config = dict(
    arch='dit',
    text_encoder_layers=8,
    mlp_ratio=4,
    fused_qkv=False,
    patch_size=[6, 6],
    learning_rate=0.024,
    gradient_noise=0.3,
    adamw_weight_decay_other_params=0.05,
)
Rows from block 3 of the denoiser, named by matrix and row number. Rows with one number belong to one neuron. Each number is 128 + 32 x the weight over its row's rms, rounded and kept within 0 to 255. All counts start at 0. Numbers have three digits each. After the name is the row's rms in percent of the matrix's.
# fc1: MLP up (model.blocks.3.mlp.fc1.weight, 1024x256), inputs 0-255
# fc2: MLP down (model.blocks.3.mlp.fc2.weight, 256x1024, transposed), outputs 0-255
fc1.931 102:177124092126130157094137106133130108111162160090132079133112097142146095126095138114088121177135150149126137121088164158112079147148144095098092080195070161163188095058147122201081155152173071082099097120127045161128086127090124134151142085124139152118156132103121092090140177142130141142097081169082135176092142148135148109171139144114090083124111127218136124135078124182136079134127138122122128118126132116193147080189104114131166133105109135099101169134107108155144123061127146207083116111101121134126113119109104144173087142094111143157143064117149144172115099146162153104187103118114140137121099181191172152102200140075113093162108131144129193114116131094163089073092172100164175178194167123155130136177136130134113138078209148107105122128107134159147210174118110
fc1.932 107:152105098123114117083170172158138113144130093065083109109132064110097158117176123183117132175140156138161109074100126086159110163107092101091106113122105129097156098108129143160115155131211168139099193122144118090122141149051101076163104171158148087184164155149099122151115090165084147199139169112168128189172125187103110123098145097078108122065108079136163061159164183093124092125121075175107117121168146148111088130175113134154163134202146132144122116145146158118052148082161111145131089118115080110136142063115116119130142055172110069080097149184146158113169156092099134141113128129126161106185058136151100174086148175179138083131133130139155073137174125107122129149132169107145174105151118115145066136135148062150077144097117121105146097116110163167156130113111131
fc1.933 102:142143116158172143198139107201162088154116148200127119126178122175139117091136156081108098094134120140108148114113148164067068143128139111068148154151092120092166085095135103117123133147204087113145098125077151141147105140134142146100069108076126103075162167128122156099039141115089117123109105118078142155151162166144115092144104142115187161088141135107049104156092069116126124088125129132127091146130116165095157086112143130093111126143137156159113152149104141128162118148133182113122134180082098102134067152143145174108115117145096120016145174120149128129144158099136143185121148098169148159128159181130154110161107127151200106057111125129102176127128197136158142127136093074085092168094114112204166080133089134200137147190140102122101129104069155140071148154190119
fc1.934 100:170151146129186181104115181137154174169181079155181143158110095115172146139130157168141150153134054136170160136173132085158091145113117141097117073063135146149127179117104139132156107112172103093173166157122161211107126133093085163165115197150122153158116118166197168215158156106079157129150193161163097139099162059162186144109102143125106093170035165141137137114140110156121129126125104181085111158124116111160138142178061124143167157095064149158114160087152096121142130078126148123152095099184138143121155128129101181109121105140166136101080099151115068160162132124172127179075138074116153154148126124173090110139073124121127109105115087110142121141157093146133137129127117124122107086172090204109124149082151092185078173136172135147119112092133078127142128109130134
fc1.935 104:163140140098099119133134101126141152118102104165144176201160140111136075141136097174117145143145123081166121133150120154118120166190181117099109146141169134119113134114137099149098078095116097165104181068112146101138097069154142104173086157102112155155108155126186139139176125103127165147147122113091111115059122102146146117139121128123083121098144136140109153133129154116038216130105130160112153123134152118050062078215156093113104178163106139172137170074112146074209162209170124121125070135111097119169152112058073088100120175116171143176113074140122177121128156157110110151131190111091158148182109120124074116115109135133081095159106147164095164131122180117101119168130129167160074145098097131119180130118150107092171088133151136107116100140138168144051182101112191
fc1.936 097:196116086098100128145194117091115110100117178113090116173131070125134098068079111124090168138129161135076116133125182114137165143114108146106194175126160134099175171079089160122071081107126135140129129119112176122101135084137127116152131073096108156126145091067164205113145109151085141135133153109143179114134141178134183171169175155150113133103097121141157142081151146093169090155147093158167108168149171095122134119109127148108130122119097120056115132205140112138172167147115140151084058062132128091047138118126128072135158123128175185062044147121120181147152140101132142133165140154099129155121137123084099098110069087174103146142124111149095122085133140114128127127159073066096118160152212123129139127116050127160158139194142179113131105149096160174108137136067125
fc1.937 101:140106134120103065171087112081190089157123165118126066060208145126148100120080152108136139159206087174120128098086128108111152187137189121206178149117120112121098095174121128151146174127196146174135138191143075095102151137148102119129146133146106092128125182142086136096138116104141130166071195147151128160163134105109154199148092144149116154118143183108112125146084052129127116078110134138093130134151189176183130127110141102135109152095103108133124105202176134164121143211133155110156125183093142155163175149130148097124096137062180136119078153139111120132120133174148171109093174119127143147111102154137087158178134087087087121089147127094128146086144113127125162109128182151123100108078103133172124068159172109129214119149122144129126149118165069132178166146148099
fc1.938 094:143207148117111158168112122119116113172102132100106100125152121158142067109109108149138090154122177111141110108135127176155069124065121087164053124106137120142108086075126130067127180134063134159099181191087102123088133129115138125148142160170195115122156127128114124148098133097205189128143131129079122108161157162148165183150180148091134147145141150077155137132060122087145134164115167089124127191162126094163110150074088185166165151157129092160104170129059115111084148117126113168131126123135164185133123106137103139118151125140151180071144139087156102156119117112153148163117104142126128090136100208094176099061052126132150136113172100102071128076122113140108168083144149068187155101131192125149074103169130146088143157066127147136195124148082142138119185115106091
fc1.939 109:085151140087121122087135141126151079089144072160164179156107121124094159103144092085125076139206108182078139158061128146150114101120109128132085146124111057115144117134145192102118136152106126119195077107170106117215130076151136131096118103124090153101193122183148158081154112115125175148174159146121112146143110188095105119120155201090126106159185110139064121153145115146165142116111101119122161174144160092080105167076093123162114136114089085101164155043184112102122140099114185169123148148116099169092113071116136081115121117114153094166138135139168160175117133162157155112101124148103125100155113116163147172119123106149105168129101217092106117108092129123135167100071123099172158137060073116135094128183158156156154173136159105088095113163125144161104210090106151
fc1.940 088:141112162186109158095078069135180154122147146020108146133136120114096129127116079087140111117119194124134137152181166109075080087135093143120130076127153109065130171156140132141124163126137109127127129106106101127076093107116141132139101099091088194099102119140025090112167134117156131136136078138123130132121154107181108125074087128179105148128106076140074080075156163131093123117134153153168057088143083159154122122215154095131142132134133071118096142074122132138092157125160159092189196091076120197176153095139122078139181139114114100118101127144148156129087137153085190149160079134186102102077155147133066209104139113145114102106130159153099143148136126173103183142122101089130099142138136132113110150134104188081141148121154151093181144198149149113140130132110092
fc1.941 100:172081143127106147171127143059084143109106117156110186175154130136138140111143087142155118182135162169140082127154158134159127229124162154108150109073142188135204084137092123132145137188141111128127116155125129142229159146175134126062093148168140109130118108136144126129147147127129152133126113115117122140134139168100165132077048120069132133106110173155100166153130117125150094087048137115115155136114116142143097142139105083124106134137078068137113126128109108160092141146135125095141120126066083174132136167132137127064122153075127091162138144066134221132179153148117100065119157168171074117162166137135180080154156096145115145093088130179080099128194164127101047106144126130157113045125149104162110111039165135100108101124075085155112160118107136122104083102127150
fc1.942 103:112159080165178101055122113120115094152184111150137130118162122134137095167127108099151138077147152134138099114179104195135103160127187117080089161088119103126142132089140202140156120148126144185104142131123096151126089103079064076164115132209126123185130156116143122097152136130085124130180208115117185146107086110111102157130074121137136125150125167143137086111069115087125118115127104119127104131102116152121171110134122116104106177053147132091146170132118135129140154210106121137124173124140111164055135196128129095088134091133166229115065123147103148112120139168138135208117117096187124126133090127158089129165104110145106149155132117148135093116098153192189147105133204086159103127125140177145124061171132161126194141145159185143224119150167121127098142151173114
fc1.943 106:144129109145146095109105101161146130118146114092133163165134128190119108164102127137150111098082101105111104098162080149107201097137104216113142122137140129143144106111160094148160160134193136121105120140135104098153141102155109146173125075061179142101118156147147172169173100144143125121154127094082133147106150132155153166142132102138143097117071072065149135127125101119218109152148130113126125180143110125104169123085182134130188159186102163139070144109107150084171070053184093066145151128124109109133115097126144139111172182171139138062119182136165088083168105127104080123106115132157129075133091111185079154178061174146082062100096141107193132074122164111112104111135133174071152168177144148117116099131106184144095113152064133196138138151176099175155144155124176
fc1.944 106:185166122124167069121113189105112117144124124099183125114178207135142165090065140123122146080148134143071126176183106147162152151150128180128094138185149117078155152159105069125185139144109126148119095113099202172162083190162161123109153119113101127119138091147091113107099139054200152082172074139102136155160148091128117147125154106122132136099131103144073144164152147163094099137149118125083116177137166135149122117141109101096165133150135062143117078117093081132170169139121122114138097102188105150102120126152181163150098137094151050187107081161129081143120081081079106082111199180094142118109123106102093060131161141124147104088112112144125106179148178108156141085149129113117075159108134148103110085102146144103110096131116087214112104169175109097094146148097178
fc1.945 095:179119115115145171155141115161075148124131119083153116155047119119109114166102099100114157135140131096107119150082137097160172125156123111119156074132126109181123154116100161131127155087113115158152159100086170140103085095132132094127182067155190090118132136094082119197165151137134148067112106115147113106113123142096120130107129159154128113125098118110158112109142111121069120106158061141173077079153097126101117069185166179081115170147123138135124114146109179112019234108096088121131125131178085106181113184219125128121146180123124133157085103111137099087143137118084155101116126147112134075136199131130142119097093148081164077088118097144171133176139111155117111167078124143152120138113147187161147165142157169154072066194125174175114148088065126180079150120121139
fc1.946 096:131104091129092117176138112149116109191139080124126091143123130109078059170157094183063109145126188149147094190119115147163124093141112107137200068155117148113168116126125084143132097124105159189198099109183095090087078164155114122073108127214137115080226136177094164105148122108128130137189064110095097105069177130109104141178138124163145160154137097115140110108117170097122087143115028109126085144098183107110151184066126172140141127152099132170095121076118119126167110106141173103129122116101160084135127137155149138160134069147191127170131085124134146122103132096142075132106076120095084127096146128149137145145124145112103137147080056167152067124160126126091136054128111137148083134142122129141102128177180144105131102162106101103059110131117140122176127145148141
fc1.947 098:169164162124105147091124135111102138184094166157127053114171115158077122081117122115100157121175182131119078105096142137097123145114146129125090124131099131128117118129160097143132113119169180181108178104122122194105121137138079087153135130108152102116139134099188144204082181133126149083154150111094119122176113077130121106123122079137142207106164117149121056101172101088194133091070176078119165140147134155156123134123165111116148136101053127137118081115149153119109122154149060133125103106120093121089057105132150132118113117117165060105129166202108156106072143180153160131135092161152129161104160133209115155138094173137170141189110099198121141148064100111091124175138098125115144125133137163075081160122097142132173197202191184123115160127118131120183137197143135
fc1.948 102:102061051132100148143074125148067062135118123144086100111131153094135097106109170128226113130152179128111110184127117133098100098130131144073151135108083111133096068079150109172166147116087175075103162159115133078102059168139085113173115168149132123098078160115118113123143098124121104068129124146113120119147187122129107107188144149137158141117171124179086148113050146124203111069148154151113168124149159177180122137098074160117115110145063129134081148131131192138119151156108087124093115168083118090107139091082103136109097140111106156159093099148142150153171092170158175155163087087124104092075113162164147156130106154155144096096096155121116112120217176138147131107171153129185170197202122094179136169134159148164153134101135118117158125166113135133134141112097092
fc1.949 097:082153090111140184114137101195171137080128139113140141149140159074185136075127117137117128147178154126089207157134164160119061107135168118109117160083129206200133133085161124098184095164108135172145082105120097140106112114154150086142167159114164079114190104142115104160179143105131080196132153145091142124091163138169141120129145128170161134141144135159143145117116143090135128161121158129105115054138074101077117151186143195180114149105197161129099129111100139113135120106173128107104134094129157115182082178120154096136054145145169118141091107141144133124125145087159126128180165126117133197110121138140149154140073119107171175153087090143134109069152111146146066152168117048072148089127104098119098107186099143107116089121160144168100068158081148077107183133122190
fc1.950 092:135169146164119182116100090172094121077165172135103136106138170111057173091207147129065110143210108125133177141091066122148143145136109087149112081158085151118122097155148152097174145090060065130113152129040078114149127129123117148164132094145115118157167077134103084177114116113070122179145161147114206132117101103113169175106165143099144150111160124126091084090107138128152114181143113096103114099112143113118029123082124115117119140185171150214122114136153179136162096130105179128139162176148114103119152129095133170088117136116101056112074140141123126146114108127125162110140101099113121130155137075140181115141129136143206142162141162140118113087136097154109167085153100130121132077075173100151150119226146105150093114082132155140141169095110118108103176099147087
fc1.951 110:037130107128024214142065099118125110122124112124168115123161137117101166168174188099209092106130134173130156126160107128198107126147069144150105080103169144120105092164166125160123128107183129110100117159090061136127161145132191092155106055117108134112146115102139106091097145168157077158107140120094137122140193104183107057183075168170114133135139116162172196101128116122125095105130150173106153169119130094161130078152090175092175134102134149114170109147105105120131090058111178052107083111122121067085114155156118138154087152142129146128122105117133150107123109168134117105174110136161107105167116140194161101107101156115162122089123119115140148146131099137122155161125138160076169133139136128123088112140167128177139170183109098192117156147194142081116113170086121
fc1.952 101:052127140160111108045088165070094135159085177138127105108140082110092088114120117071099114064158152148098089140187149108187121111095075191210104123145163089094121075125117139085084096063069139125091139100069158105174118151148136117174089123130089159146148161157114090136079071136146137137136163134184146127066146135153111169111146100112118082122078111094109118104107160100193116126120140127094139117115097146192106156091122165091173101096075110137144139073128129139122145131154150106177145112176117141088162141119167082134174145109093132141118144164103106155150114129109170127113048121161125167113061117120201125134119146111118080142128121128125143098084127087133114076139143149085165095143077125109090133059158165106163144125174140131087116119129116021076116148157145
fc1.953 099:135074154125106138134140154122075117160067144042145093149134089165115115127126202073116073142118126142174119156075153112128095143114228121127130101202110146174107084145070127114158100150141107118085108095124119179113123137125160126069068149121147179179138209121099191107154177173171142090099130091111146073088134138093106112212110161097128125194129164170067108124082106151161144106112064105103135100144104109072188114107089161122119114150110155144128112103100060129174075161128164136140150149100149172089115154137206133077115176119109075170105110162120111161151171125126126094122151098146149073117138119120112152130176123147127058118112129182139162144127145125131088109175076138129165109118126166168095154090117069155170140094113108118136123090126102121152170159141133
fc1.954 097:115134104124118144051100103082130123119068106158145112144100155035105103147131131175075101053133141114152095087123090127147086121127075078086109094120170120148122181146127123194104061191144123107120183105148102078149143131111088131140101137140078164119145111107068122177131140106078070099151116176205166080181097096160145142160094161151112133157097194129113101134124102156138153069104124118095145208140174122151152125098114125124155093152101164049098191121119174161113170129116167152106105150079144160076174140159124124192056120146084162120133041111137134140140166122117119144121122139158143142155102117183145132152140162061061095130116101141132149097202101163086158101090136128076162118130143118162134175146113105118072112125127139136114101126147144074137150155159131
fc1.955 096:189067115142133119153136133071110088106133120123084179131114110093126126187111131077089129176169113114071120159126155167146124154146118144131097155124094131093133159095149067154109153159091118111147114121184090052137113129147070101110163142100119148128115146131191114180142092197136135150136155152109095104178114089119072102195107104147135123093121085082121123116154176126145130176122066121138112137155155174133105176127025146091173154111099153103088163133127152132141105140131096113156108125071156120137177210134096103190125144187096145119151171101136109114133141133145078121164082042105164117117101089134138142124193152108139196170080111168128157194115193161102209090124167134114086165115156118125105134120139117122147098044152140086154167149126107188090170138154104
fc1.956 096:126098136166092137141135133141238175141058148139160114124085123125161047161137146133140130157082154124155098171145096103166155147103180145172127149149137159167125127166133103148133155160141141125161099171135136167148161132161138127144134115184199102157175121131114136092178094154167132184102090099126145121152128149197088122170157151148161141146128112114128068136162119121115181126024169122095181161173083093171126148102161138118109155070141081086149093127126157129105122144096144156153159161118116111166086118080108125138141158110100082097117126095122138065148138168202146105154131129180140153196108090104074152147138203101144170164154168167160139070061151167065093199165146121142132140153148125115185134132168123159087180095135092093131140076115071114130150132132167
fc1.957 099:098157172093082133102127177126097094093098097142064098098132104111139130127105139103168126144087098164142133094109107195116099112081085112107100190099151059156103157103206171153104114134086186149145199099121076133101122157113145147116142116115160125047129114115084107160139144156098091152135093109147049105131161113158142094178156075173125160141122145159122055112138152125015135169102117162112089123130106147104070140164153148137135126125145128152102058162184125137076043113113130197139066085184162133150102136140185111128146133169172179092133086134140086129098189150134096144173180119159184147108111166118143126168086137129116127153152124148102084080145142176125160147131167167112112140145072152136123136089126180164154097132127127200122137142170127128144100152116122
fc2.931 101:075147229130169122028148211109175170152095149179106088119094166146180165080157117105195080186162159174136096159123170178194096171173135145109133111096142141163065069161166113132102114155109154135137142106140112111130138111109140093114125114105162100143142168177187163147166096118066140122119188092133113102089139118151119142083130141122125146146143147117174081112171070133165113156106171153134141068103172145094088133077168065083047201178144086165154117192111105114101128108091133158135104135137141137072143142114104185149093113123100084125148149125105106124096186052153109131105143108170177104143159159143161107096112144115113129153118173146144087117138110136086162082151139112174126138097173113143132104145109167110117141118134137100148125133136114129159153137105080
fc2.932 093:110202131102124126146108120164125096152126127154147169136018130133140167150175089129203136166136090146153160098115070124151133120072152138177132082121118099145091064150119134136159157116119178137168165134126105051114113144143132120120139133062130107097091167081142080087122079154110121148119135147126145135114136148103090150077088104096100111158156125125166166153175157105091134148179102132148153108113135149091095167151145065124177120113176096135117094197166087098149076150026114104155126091130182127161139159098124136147126157082131141143094121159063124058112135160139171108191090118137135037130155102105156080114132165111154155169073118148090118184117089119152144095133104144135117110053134128117101162100112123122100119197104130098123134077203119085129064191122110
fc2.933 102:123126132147116171158157135133137130174156099131126115102132189056118106122125158136174131123085163084164146059127125149140108143186095111155188143099253154128140160099108120121116094182102157147160104071154144133146099120164086175143175128149147150133120109150099104143073113147085123092044083081069110176089101181169113165144115121100074117115148097160089125126139146171104164076182071155185108109106088130120102170103068187166138080129190090135114161145166057083138094118092128124121130111134172109126073152134143110105094082141158143129144049123156147161130112054160187134107186113117112072107088109114122102094091147127160106172112139119133112119175162127192124165132136137149140106137132088116165103137168104093100116093139106155119147115145136107137123079108044
fc2.934 097:107109134104146174144135080157127123174123109126134108107177083122137146061141081134090111173141156081058074148109143079092142133155157152093176112084176091120103131141126104101137072106107146141179114132132105100106131162125132071093116085123157165146102107151103138112115145138154096116129073137114154194160149135130079073113130162132148166035093115123101110150165145086172172133180095064077131104070094161088137115162158151151139146148140140116167133117117183116021114106154102117138093107092136160120125152162156142168094123139113090089155125161117096138171092151193181144072124105189093170110142185171133119116090089119152145051111116151153130106138118203071093096131134137087163137127166140123143194121147078130098154202173199074153149160094130180146135140137149
fc2.935 103:128140086149083095117106122112125096200118149106164122132105140116125140104151138138097139118200112129137116162120112075152141155151104135153167196134142131090146081159120218172127152135088117109103152146111154105110160085143166162108064144085122138111131113107068103113107141090165118056121129103103105152138122098154085072147185138102097116128126102138156098177102159103102146105068105097118159085157105155128077100118148087145117118093150112141097141134101063124148170169149152170111148140162108155205121166089206147139093081101136117166130166159194145097208161115128119137153171168066097154095165153147111126063182040077060162167102144155111129182131142100216149146147149130117184104137121126112129131118116123121104130118121144127113105082117109113090250185127116
fc2.936 103:184158154144141204129143151121140124108132102124116074181147094168128166137096145097126098098142144066129131128128110116130098068109074110096150112101158130140137130144168163132137092117124112128140123170098139113100093079150145152175138133139117100124055151092141169093140118146140158150103149178081143120202135138136089076167178079171166106188178111080115114099121110096127144103160076119118115165127096159089119134091177075172132188141185094137137165125205116034134133115142171169110160119107090130042164143099101105101107092177092084129066143166128182144132098146120101045150117110129121091128139144149049172114129118139081146102156150085092105121142093135105130109122123143062128106109145136101130162067187097154096069124127090153163029091108092102092107096120115
fc2.937 097:121202081127107112164093157167105138097154131119111077113153115082184163141165127090123161105103131063114099119148196099127146156148065108101104186195139208118176169164140066139122146137147126133128136119176149136167217108168153100119126116206116162141086071132132133197145183158148110124068124071083140128128211154166101116163072131111131166162132129105105137129096099171136122134116103104123141099164136148135064135128091140125137148153147075132119093196196161093149146117132149155126137112102129116109142123103140092151103105138138125087097108106171141132092146068138127077168084157122125125116157078097112074172168148112084126122178162126113116117158151102105112161105120166112171172092060044098082123111155163096086202125069107102148133133141144098168177132141118
fc2.938 103:165091134098134152179133153082145148145119150084089174172145120082183129207156153115187137183145153161125104132187157178116114120153113132144172164194089169170165099135087115171100144113157099103109109162145064157069107099141155102198147129101138145145100113107107156201172122181130130185170159156151133093110195185101119168164099092145146119085133119122120138120140130147111152103148125165190115170112166160147107157104119112129171155099125150123124140109174171177099094174106091175130169113170104149134095075143111147086147163137151135062159136152113099064080135090123138160104075063131154109163050147159136202111174097106175085115084152106139114160181114099119163086150157191133146096149113141166114076080128079090134157169138140113127125106147142105118173146108096
fc2.939 101:115131153128109121144126146125089094098179097113060159138171104164153185112150143170083171120158109134128196130161124154127123144171127108155087134192189095131097158169154074163161073078118134185094145100072120134146170149180161107153117207112100141118150186099102119114133157159126166148107136142129119137120164090172099095174122137132099089141093182068139195099173126072120156095095096133108086127104104148108131114126108111122143102102141142109188104085150129120163183171185135122132152091125126136088146119175112135131138134103149156140113144113162070161164126174205121177150100112077081144093168150121125090153094088104133172048146099077207216104197080136141193141162151158175078182135118097134102125123148117141134127094142112136144113169155118119177126082153174
fc2.940 102:151109143139070114154162129151191095196128153102162133155130160159160115102110136180138152157173130134138124161129120100184128148136170127136134092152172140107173157112160144089088118136094153162136082103117157109166172109124093133130136147093170151221093096164102134152169113148137107149125155115162168152101170092124160069149083046113110131093070100136082122130085103177185051155161139126130165134137107083134126135132074173127137148093085081134090141109104085156140135176185180188172138126113152130171125113142101150146096144084119148168141093091126119125064146099157120102166132113130074124120141148182116166131115107126096123119106126149183089100057211152120146150083125164082122191134110119075128232150131158158131127131120151130156165232144097115080126132066164
fc2.941 104:183168098128120146163128148133089164178122166119210095159122086125106102143080186099090061111127084182149139139125098135127205151106197151144185129118176080169149133126128109160086139106182133135151196155154098132183149149143167090133182118142168124125108130148145097099115141131143155164123179097114162142099187142117164187136103138110105137070150138119126104125157198128100076108119146141117107140142156173153149081088179129116129128084123153142133185122080102085133190187105139139119148167056170086124121089121124127107155088129101140133113180106146138126150137105145169151155098155121149117135054146138037119144159179156111081144097136124141141095192094105139163136138094172081119169110134109082129148197126161149116179144177168227105110072090162121135114137176145
fc2.942 108:106161176184125084076128102148122133157112096106217170163141151143112175118148132138132124107166150123068187162157082112151153128146093125155145149113123045114110098138121159194181127141142144120160123151195158148122144112141149124091199179202108128107138215114129178150126052141122151092113085067106113152133120119181152106181109109131076143104141164148132097137097116093136115151124142088165152186164120095157125111132113062203204074126121152152094160118137088176134111153069133149117113163081164134082117134137123110113138101121095128115135179162144090135127096113122067177118113061127113143149146192131131132110150155112104165123121092140193132105103154156089127156048067157138142141129128155157082112123100192114096156129090102057132118198173104163136147155107114
fc2.943 101:140165199151170119149119201119089132096141114133112098100175131110119118128129129149089148117132087105131128181180097141161103132168196099110121106126162177099108123113075088158103161135075200108105108154110164152102087139105179124145177145185187090119130153106149171088108068133135160140164153163121146116131072067148151123111072150095119133105116115176140147106192125155088123177163098139153102086104198148185157162164155050078200062172134104126136148132108060150147128182146170121126156123116115153164130149130121162141090151124091147125153169148075140095109130062116180135101148140130171161153084135119144193176093114108125087102088150109124159128130163094064082156108174094129123184135148162140116179135099168129155131191114083105132195133133149090116090101184139
fc2.944 109:142143111104152132130131119110119136095149147112153136107083134221102165116085193140151136085078173070124157098085155177132134121104121108128156070163124114149116093140202127045158123141095123144123089163151165151074087185185109082115151115105103074121115095146122138074140162125146128154114084118104099179096101117136120111172167083123099095128109181026103152113092161151152143125155121102133078136085105062098065123179033110093095087136103191113172103167152109114087101138130152163151135168065063066091124126140132081154127175125127136116083118131104119111151144164105128146139129114150118113119178131097131103141051144073141133114107126131157090149142193154096103164163115087106105126185091119166121119105105131145135090093138152094145134084080175145094089125073186
fc2.945 101:129109157092165138122145136114097118121195139157099057131126159196148126095183101164084207145132213145161062083123108120172094053137113120100110132108184139152101130101103110131104123085050119164169142122131159113114162067100139102113084178122042079131113114122145121093090174086096129138129163179088148132131132139141163139113154188081152115107113164145147199123113123154153150072122110112147142103177117131152096087168122176154122188152139111146165143161142144109099148105130113105076159116136115121161123093157158152086115107121188130140124160155183194115121145094110142041096139117203151176155053116098143100147107080105093153154157153170133121100197065137081101139106146170132128131182187118116117123133149113109154149121128105193156117108079180106131147115156125
fc2.946 096:125124094121083133122143121100125175138140091081089118098099201160119147139090108111093074132147143174151126115112106115182135126152103116164173160065144150083096160087086137118146096158141188144169133157145120127119159171122136092168110114099086124251192179074108111083164172119111128125154169176069076124164198141140172178167125124084145127123097127203126136143180115048070159089099146133134123154095149125162133121124162122207104115073169148105169144136106115136142153133107076136130138137149197177143155118081146143166155118122092149137135130190191154149108127202187182116170116115145163105127068147122126085118086157104100144126138139116115116122149148086110102117105078061108154115118141201125155145116108110142152101167148108153175141147162110157139126119147202
fc2.947 100:158165145165165161130146135179145116162114079129141097087205129116100154097192131147134106113105125148106109187130119169103079121125143065118123081133118103120184147086172083149097146110103106126127099146153097122161119162122091160163109106164082158180156164129138063124094169118118077162103164171141125194091177147109133077136150099099131136131147115130133113074147145211158081161185131116139150096094135158118122161131142150169090165169146135081157123104170143176131127100097152160151129117101178087098127138123168150042147121135120135156169116153151142075121177076168145092128137128095216079153153172152153055175131177111101057108124140136153097163105125175196113149161132110136118117083111149038131101116101160169123155129094102094144148128105153200099197104145069
fc2.948 100:110099122081122117113145156082083151141118143115028189077147135078116102191168139126162117080144159072124104110138089130140120147122128096137195139141109126171137173117142134164173099130128139107180110148106128085127136110152111124126054130088156144103123095085138141107093109183172155130138103141092081094171067121121155113106157100105137067100115093091081080089202173134107099153117159105121137127155125107177180100087101125159163155179121121038092122189114131134082152110126095179134098108177221112099173152193104148184106128119154115145150131133117152103149110108134157073139112102144172157098127118181082137148134126097132104062169138198094170145106130120073156100130105137146116191168144155151124142142062112100097096106119127070118190146078179150083103086142121
fc2.949 110:099102126169156102142105169164072176141089097154145154012130056182151130150139202115131085125084156120082209201138208082126163096150070117091095169130109082114146119147119120160105140189123139121118083160128112096126179088123127115115166156116120131129142150105105120142138106159111120084159130124184154116088104131141114144108155130105099137135129103108122140111112103161163115198138074107075073117115094126111122127190102130134106131115116103120161173141135143190062156125129128158156057131139061096106115127090166154181122153179065085095096108152135128124108148127089116128094114159095122128167170121138133141153130148131113124102134117078092079123051141164162179129125102126136124091123218092075182141145113154201095139160107101170129090072091107074124153152130095
fc2.950 104:158145107113144146124072149118159115135150130153126187108095111191101141103135076111095089145117133141140129056150215103113104161129144149072183156135171103119091126119146107130141148108152138156137150154143149132083141173131144137143123149121164120115133115158145146144188148102120124087151151097078076136089116096183138153128152163058184106197087166116096165164148142093104161113090098126158104152173190183120037119092163100155114158105077140131179094145170139058077103120150158111121079086133161169099116076122162082165123190117138129153125114164112118108117157098215128155108038143159124130179124131153103121097161112150137098120184088169087094094106100112153144143143166155109137188134145113126155175111143119120083180096166102210119144166147119230092114140136145
fc2.951 103:124127099069169130117110114116132163116117111156126147166153085066088123119156124145187125123136125049109146182156128104103080085145128161132085103116141094124149101112146079185195143097109154109143114112149076147107085151067110153143109107093108096083074085090131124173164099093108117145190160158109114141099105089137121194127111118132125131088166139144114140105141096114090118091127106108133128152167071126158123154137102139100147125143094116092177125178087150098097078173179145162119112172112161088109085148169137172163090130147125130131085145221164114169096133197092082142112144118163078070034096191174119128192102152160112134099075128125126066113076126164132124153090098101077111126180156110125159162148144210172143108136073159108121179159109172134140195164132111
fc2.952 107:087112148084105127124136192119052098111173091091095099154051148162069104127182148146128133137124191128132124144146113143137165148088090172181088135060083133149167121124184089074157120132099164149154120101081179114028080114121104162138115100190130099073140114160110157124086137094123174191136166098130096068110162106142146167145099166175127084135097115171111114140131109115173114107159162102079122170139189116102097172112121107131107162166079108156130165106182105125112168102096096078103068093137139089143108090202124123159173125131177122139137098091129138078142060135127108189124114124081147156149111087084152085115099156111120141155141103112086126119089118156151155128116124116096099184115130106085133097138169175090160120134068065083154161130174106157123124167150147
fc2.953 105:121102099140121155084109131115114085119071133138096080106169116127098178136148181090051085045170163116106143121161116113166097136106076169108051083151073155135099135134137126126123140187127171094129092163053142132150118120101092132138116103146068088137107108164137081124085150140083104137110168154092177132108098176151105159098139120122128114157137199108146117103140082092112167110138110088138143112160114122167092120090123096147160163081171127149175156162145080078163163114117109153131080063114125136100101124105165088108149136089196108133099141117137072128095095093154086163168153101109112156079103074103158123134203111138127150160093095122131105112143078097145102177080061177146181098168145116133172098161036105112155195111129150080173140145166164116130141141180166
fc2.954 106:146110144103076114134086128129127130086140121144091126124156154086125153116173144150136130091162104158086126085134177133101070139137108129170118125105107159097116094125081148147147086123142134106163121177179151180118113175144102102160059179148186118169191155071100118113102161150126152132204130148134143030137145116146153178133108133119103123152137109057148137126206140089101087196111088132130101138146112108141085143052142074146180146138188140176122115134121093096132155186111119089170156133170047233148118089133114094134089100141132156098087148119177099090100191106123159106142129162105083102130097129121121117135129160051112104117088087084145185182109137113130135102116102131076158167140065144159088214156144094141158131112112152105097141171090142139145127159081096
fc2.955 093:121133112155094172142132119087130090123142189116092137145077125089135151199177103138177103141113120136163134069117202081058116185092151090149081099136157184115144166127130133110100140159064108126225108106154105108160110103120080069109166105123106145116196089108119156101133124202129158149134169160088087084056117140153147104113116105076122191109152082151148138146125153092124098093149109120079125150126131099099130119152138169113143166131116128122152113093120195143091145090171100117114105112100168122131161160131129161123100137139091098155110118100109193104137149167129176114110187118199136119148190147114145158134091140099086087151120055174139105085128128174146160159044090066192112119087171117132146145153184153134126098138098137218142129101103142083109083101103136
fc2.956 100:159108116222118107098176172110101152148124142152141158106096145131063185193145111165092100106133140155150136112147177210083158137118156135131113135180118170145160124098145106123082144158132118131127138134211131108155119100090105150167129188116120163133136120056198080182103094173099157141109083171119115143138098147096107184163069130190153115161143196101167150154137110102160153096129135183100111169127133165171164154137130150131136075173125089074122159124095091089090158191099100118133115128190131190110176108108087086134190116183074121107068092159143145125108161119102144120122105102161170135123118149153152123124080166092119103170167134076193167152105118105134125172112162172123133122084110114149074152158076143142128127135095046103104124167105152144173138161103157
fc2.957 098:140116073148123123148101101122210098088129041157137113161118157111176142140119175105055159127108107156098119192165144063135129095151130135083117154112138136161114145165141136135104108112135102118154080152093169066121173110176176153129141090120110064148120180141141158213143180103148154158165137144131185151137162103110183132139151104100046163089098169164087086156157149122056150136210130126098136093073123142086100096151085104132052087120152120124141096096144112119076133063120131134167159091148112093130147123168130106116177140093127126123114106111162104105083118152126121053157126133184126095140166117111107126087100128087128110110082132136156188119092082185162133146180134154102128135104121134081121093146152096134102142098157085120097134051201092170128124171070141